config = dict(
    model='masked image model',
    dataset='flat shapes of many kinds, plain or patterned, on busy backdrops',
    train_examples=97500,
    image_size=24,
    crop_scale_min=1,
    horizontal_flip=False,
    translate=0.06,
    method='mae',
    mask_ratio=0.5,
    loss='mse',
    encoder_arch='vit',
    encoder_norm='rmsnorm',
    encoder_norm_position='pre',
    encoder_activation='gelu',
    encoder_mlp_ratio=3,
    encoder_head_dim=16,
    encoder_fused_qkv=True,
    encoder_bias='all',
    encoder_qk_norm=True,
    encoder_layer_scale_init=0.1,
    encoder_parallel_block=False,
    encoder_inner_norm=False,
    encoder_moe='top_k',
    encoder_num_experts=8,
    encoder_moe_every=2,
    encoder_expert_mlp_ratio=1,
    encoder_experts_per_token=1,
    encoder_shared_expert=False,
    encoder_patch_size=[2, 2],
    encoder_layers=8,
    encoder_width=384,
    encoder_positions='learned',
    decoder_width=192,
    norm_pix_loss=False,
    decoder_layers=3,
    residual_init='scaled_by_depth',
    optimizer='soap',
    beta2=0.999,
    lr=0.0022,
    beta1=0.95,
    shampoo_beta=0.999,
    eps=1e-08,
    precondition_frequency=25,
    max_precond_dim=1024,
    one_sided=False,
    adamw_lr_other_params=0.0012,
    grad_clip=3.0,
    magnitude_pruning=0.7,
    steps=8700,
    batch_size=64,
    epochs=5.7,
    lr_schedule='cosine',
    final_lr_fraction=0.05,
    warmup_steps=1740,
    weight_decay=0.1,
    adamw_weight_decay_other_params=0.05,
)
Rows from block 5 of the encoder of a small masked image model, named by matrix and row number. Rows with one number within an expert belong to one neuron, the router's apart. Each number is 500 + 50 x the weight over its row's rms, rounded and kept within 0 to 999. All counts start at 0. Numbers have three digits each. After the name is the row's rms in percent of the matrix's.
Before each expert's rows are labels from the 100 images, of 14976, where the router gives the expert most weight on average: "top examples" is what is common among them. Only what is clearly more common there than usual is listed. The data: flat shapes of many kinds, plain or patterned, on busy backdrops. In brackets: how many of the 100.
# router: router (encoder.blocks.5.mlp.router.weight, 8x384, trained with AdamW), inputs 288-383
# up: expert up (encoder.blocks.5.mlp.up, 8x384x384), inputs 288-383
# down: expert down (encoder.blocks.5.mlp.down, 8x384x384, transposed), outputs 288-383

# expert 0
top examples: brown shape (50); red shape (46)
router.0 111:440455489597458489453582556446524457541442535535491473428529434526548493469454512537499544367461435545379439418554553463456618524479529461448557520386522527435481563481536490490547423553435433472405481441534474586464493502443494495513502480483525605568524606526551451463552482493496571462
up.19 087:500500500500500406468434628407500500441500500500500500591601500573500387500500500500412422500459500500554500500500500500500500500421500387385500500417500553500500539500500500500500500500500500550500390500500433500500500432500420664500500439500370500500500500500648500500500500500500587500
down.19 082:574500413500405419500500445500576413500500500500500434500500500602500500578500500500500500435500500425500500500500397500500413500500500554500500500500446500500500500397500426500500500500667500500500608500500500406500500416500572500440452430500500500500426500537500500500500649415500500500
up.20 071:580500500500500500500360500500500500500500500500372500500622500500500500500500405500500500500500500500500427500574500367500500500500500500500500500500429500500500500500500500500500500500500500500500500500500500500500400500500500500500500500500500500475500669572500500616500500500500500500
down.20 068:500500500500500500500574500500500500500500500500500601563500500420500500500500500500500500500500500500500500500500500500500500500500500500500500500500500500500377575500563500500558500500500590500500500448412554500375616411449583564500500500570500500500500500500500423500500500425425500500
up.21 060:424500500604568424579500500500593500500416500500590500500417500500500500500500500607420500600500500500500500643413568500500500500500500570629500500500500341500500500613444500500605500500421500500500500500500500500394500500500576561500500578500500500561500500500500664500500500500500500500
down.21 058:500500500500649500500500500500406500500500500500500500500500500500538500427353500413500500500500500500500500500500500500500500500500500500500500500500500555621500500380500500615428500500500500585500500585500500500500500500500500410500500500556500415500500500500500500500500500398500638645
up.22 154:535565458500500500500606500500500500500500549500500500500500461638500532500460500500379500500500500585408539500500500500500500500447384500420500557565500500500500610500500500385500500500500384587500500500500563563500500419500500580330610500544276500500563526411500500479500500500500500379
down.22 168:440500500468625500591500500500500500500500392500552452450500500456428500500500500500615500500469500500502447500500500500500500500554572500500614500500500500654500500440500500441500449453500500500500500572500391500500415535541500500686500547500420500537582500500569393546500452500500600500
up.23 206:525428500452500552450500452397438427500415500500500500544500500535500568500500500500500461500500578500500500548500500500500500520500607500473500500500462500428427500500581500500500500418500368465500578500500500500500393500438600500459500461500355388500442337606496500447500391500500500500
down.23 196:500448500500605445395482500500500565500346500535500500500500500500500500500564500654422500500500500500436500614500500440500549457538500500500500466500500520500561536500500500500500500500500500595500500500500500500500500435602390421459500562462500500500500500413500500500448613448669500500

# expert 5
top examples: count: one (56); its colour: grey (30)
router.5 096:489527465588537482569649540448522500524471500548507507440490511508515488508456513440401474404520429520437459462589528514466508567460503515459440481398537511456485493459541431504527502645534417434405451451487470538460486521417432564546508437408551468502529552491554477439567542512500551489
up.7 076:500500618410584590440461587500500500500500500500500500450500500500500500442420594500564500573585399409500500500447500594455500500500500500500580500418500410562500375500500500587500500500500558500500500500554500605595500500571500500500500500500500500500500425500500563580563500500500500500
down.7 060:500500382500398500500500500500500500500500500500393558663500611500449500614500368500397500500500649500500500500500500500401572500435500500500500559500585500500444365500500628500500500500500358500500622436500500500500631500500500500500500500571500500573500500500500500500648500396500500422
up.8 082:500500565500500444500500500500500500500315500500500500500580500500500500631364500500422500500500500500620500600330500500500500500500500500445500500500393571500500500500500500500500500500500500500500500500500500450500616500500562416500500394428500500500500500324500500393401572500433698683
down.8 090:500500500500744500500500500456500456570500500500289500500500500500500632345476500335500500500500500500500500500500500500500500500500500500500500409500500420500500500500500500500500500500441500590500412500500367500500500500500421500500500500500500500500500500400441639500500442500500500402
up.9 058:500500599500500500500500350351500500407500500500500500589500500500500500500500500500500500500500500403500500500500500414500500408500500437500613500500584500500500578500424500374425500500500500500500500500500500500500500500500500500358500500500368427500500500403500500500578500500500500500
down.9 061:500500591500500500500500500638500500500500500500568500570573500500500500601500500500500500500500500335500500500385500500500500422500442433500500500500500500500500500500500500500500500430430500500570500500500635406500405500500500500500500500500500500500588434500500500500500500500586500412
up.10 163:557500570500500500446421443448612500500628436500500411500432500500500500500500500500427459500586466500529608454500607500500500500577500558500426500500500416500500500500500529500500500613500456416500575500500500500408500500515426500327500500535500500462500446500500500500500500500500500500
down.10 172:577500500500500500500500423405579500500500500500500500381500500605500374500438500534419473529500500500500500500500500500500500585500500500557500500560500500636439500375500500565500500445500550500677500342500500463500453391500500500500539468500500500546500500607610500500500500500500557500
up.11 142:443454500452500452500500500500500500555465460393547458500500443398500500618500595423459500460500500500500500500500558430500500500441500500582500560500500614593401500429500500333436500500528500500457500421561500500383500500500409500500431500463620500546395355500535500500500361500447500401
down.11 146:500500500574391475419500560431500500500500540500500500500500564529500553500500500517500500569500500500500500500500442500500500434500467500500695464411408500396500544618500500558463500500500500541440589500500583500500500446500500500500571500388460442500595500636537464601500500500373444500

# expert 6
top examples: blue shape (54); its colour: blue (34)
router.6 096:483438476521356534568500590462524473606551529520460486494520522471476549492450501562492507349506421593474495469563478498430558513488577534531457511389505485510469471481499439415552543583541495467389471553517439574451495536511460553497501530466469545630450587488487477444523454492537498490
up.19 114:500500500457551500546500449500404500390380520563500500411462500584545424500500576500500500500500457379500548591500568600426500500569442500486500500500500500500500585429566500530500500500500500500544467500446500500462603500378583545374500500568387500500546452500500404500500601445500500500
down.19 103:500414430500550500500500500498500500500500420500500500500500500500500377598500560500500396500570577500403500500586500500500500500441500500569500500406500500441500500500500500408500500500500500556433500500500500578500500500500500500564557500458413500458500500500500500500500443603437500537
up.20 139:534500500500500500500578500420500500500500500500528459500500500500500539441500641426500597500412572595466582500500500500500595585606500500500444500500425500500500500500500500500392500567445500500500500500500500500500435500532500500500500453500500407414500500500532489583470500500532589390
down.20 124:500500578500500500500500466500556500500500500500439500394500500372425500500572405594500500500500500443564500500500587500500401500500500500500500601500569500500500500433558500435500459500500500544500500432500500500500574500580607542500500500458500500500500500449500418500500500430500500500
up.21 070:500500608500500500500500500500500447500500500500500500439500500587500500320500500500500582577307500500500694500580500500500500500500398500500500500500605404500500500381500500500435500500500599500500500500357500500500363500500500500604500500606500500560500589500500500644500500500408500500
down.21 069:500500500500500574500500500500500500500500569500500500500500500674500614500500500564500607500500500500678500500594500500500500580573500500500500500500333500500417500386500500500500500500500500500500592376500500631383500500578500425447391500500421500500663500500302500500500500384500606500
up.22 078:612500500500500451377500500500500564500567577583500427500500416500500425397500612410438500500412500500427577500500500500441375500500414500500601500500422500500565500436617500500500500500500500500500500500380500422500500500500500500500540500578500500500500442500500601423500500339418500500
down.22 087:500500500500581433500444438500500500584500500500500500500589500564500500581500500440550500500500500500500400500500500500500441500500500500500500437500500610500558500427500500500500500500422577572500500394541500500500500500500553500388500500500500500414660500457500500500592500500341622500
up.23 150:500500500500533541500647500500500453500600500385397500500500394500426500418411500500500583432500500500425558500500500500563472500500500500597500500609553412500500500500500500500500500500544500500500500500445386500503500569500500400362500500500500500437500500500500590560500500464500500500
down.23 137:500500500443500588559500500588500500500500500500500500500500425500500500500500500500541500500585500500500500500500500500564500500500500500612500384500500500618500500500500500606500500500500500630472404417500346500500500555607500500500624500500500500500500366500430500500500500523560583552

# expert 1
top examples: count: one (66); its colour: white (27)
router.1 099:447475468594507587556595500503567524574534554550457478418565471484485455539436534555412492367526459556403489430531473455446510513485549509520479604416475478466466533488484421514524428630481466458382428477527427543438468541471474515506489513444516526542545558504545460488498464601521591434
up.7 101:500595500500500500500500538540500590428500560424542614500500500383578536500500561500444500500500500500500500426500553500600452500500571433500523500500500500571575412522454500424500500364404500607572500416500500500500500500500500500500567500500500500500575705500384500500500500500500500500
down.7 098:500500414500622588500589598583500500500444500500445446601577500500370446500440542500562387500563500500500500444500500500500500429500500500500500460500500500500500500391500500601500592500500500500642538500500500450500397500500500500500500500500500500545500500500500639447588433455500500500
up.8 060:500500361500500500609500642500628602500500567500617500500500572500418387500642500500500618500500500500500500500610500425386500500500500500500500360500500500500500500500432500500500500500500555500500500500435500500500500500500500444500500398500616500500500500500371381500500500425500500500
down.8 064:500500585623500575500500500500500500500500418500586500593500500500500433500570420326500392500500500500500500500424500500500500500500500500500387500500500423500500500429500500500406500424500580500500500443500500500500416500431416500583589500500500500500500500500500500500500565500379500500
up.9 101:500532500500500500500500572500500500500500500600370500400457500420500500500373500455440500500500500386500500430500500500500357500500602500500601574500500500500500410551584500500600564500500500435500500500500500500500500458500591537500500500500500500500500500500531500440500407406500450568
down.9 096:553500439572500444561500500500431397450500500500500500500500430384500415665611500500500500500500558578570500535500571419500500500500500417500500500598408500500443500500500500427500500500367500428500500500500500353500500568500570500500500500500441500500500500500448500500500500570500500500
up.10 061:500500500500500500500500500500500500500500585614500318500500569500500500500500500500500587500500500500500500500500414616408589500500500500500500500500500500500640500500500500500620500500500500500500500500395500500571500627500500500500609500500500500500500416500558440500500602500500500500
down.10 065:393574500500500593500500500583433500577500500500612500500500500390500500500500672500500500500500500500500500500614585500500407569500500422500500500587595500500335500500500500453500500594428676500500420500575500500500500500500588500500500500500500500593564500500426374500500407500500584500
up.11 068:500500500500500500500500500402500500500365500500500500395500500629500500500500500500500500500437500446500500500427500500500500500500500500500500500500500500500652500500395590500500500500500397500500500500500500585500500500500500500500500500582634500500500500500500576576432500500500624595
down.11 068:434404500692571500575382500500500500500500500500500500500435429500500615621435500500500500500500500500500567500500500432500500500430500500572500500500500500500335500443500392500500500453500500500500500500500500593500500500500565500500500500415433500500500500500397500500444500500500500644

# expert 7
top examples: count: one (53)
router.7 102:461519480597529563442479452461562479522535507557491508500471499491491497528459495567501452360563486516423464487557480471405575560421597473467507481364472512469471523488526403481571402523524424488446448504535439510428540473500454539566542486434459474543558550446536512521508426514489534452
up.12 087:500542500500500500593500500500416500550592500601500500500579358429500404571500500500500428500500500500500401500500500500500466500649500500500712500500500500500394622500500500442545500591500577583500445500427604430500500500500399500404575462500369500500571500500545500578500500500500638420
down.12 083:565500500500500592455500500500500500500500500500500500500500500500500441566500500427399421500500440500500500644500545500500500419500500593500639500500382500500500500500595500500500437500500500500500440500500500500589579500564500500500427500500500500500500574471500587442500500500500500500
up.13 070:574597500500604500564500500414568701435500580500500500615554500500500500500500500500588500500567500500500500646440500500500442500500500500500591500566588500500435568437500500500500500500500588500388500500500500500500500500500500594420500500584500500500500500500500378410500500500500500500
down.13 067:554500435428500500500500500500500500618598500500500404500500500500500572613500500500567500428500376500500500500500500434500500652500500500579500609500500500500500420500500500610500399500500500500594438500592631500650500500545500500618399500587589426500500500451500500500500500500500500424
up.14 074:500500500394428500500454500500445500500500500593500500500500500500500500421500500554500500393500390500500624500557500500500500500500500500422500500425500556568340500500500500437382591621500500500607500500500500500500500500500500500352500500500500500572500500424500500444448500404500624500
down.14 083:500500500500500500500453500445500390500500500500500554500594500587425500574420500500538500440500626500500548647618412500500432500500608500500500500500395500573500500500500500500500500443500500500500500500500500383500455446500445500500573395402500365446639500573500500500581500552500456500
up.15 108:500500500500500576500500467500426500500440620406500500427500500500500500401500579500500500500500500558500500500500500500500430500500500500656427500500500557500500500500539500269500500418444500500500390500374500577500574583437391500534500534418500500555556500500500500517500423500500500500
down.15 113:500500420500500443500500440500538395500425500500500500382500500456500582325431409587500500445597500500448423500432500500500500500500500547500500575500638500438558560454500500605559541500500500500565448500453500500500434500500500500500444500529500500500457422428570500500500568557500599500
up.16 099:500583500437552425500646569500602500549500500500500500500500395500500500445556500395500500422500500500500422500439500500500567500500460500500500500425500432500554500448500552500575500500500500396500594615468558500500500500500417500500562571555500556582500560500500500500500500586563500453
down.16 106:500561500500500500500500500500500571635529500500500431457500500438437500570597500500500559500440500500500500590500500500441500500500500500439500500562529500467500500500500500382500554500500500500437500500500500500500667420427591572500574445591500375500500500500436500500500422454500548500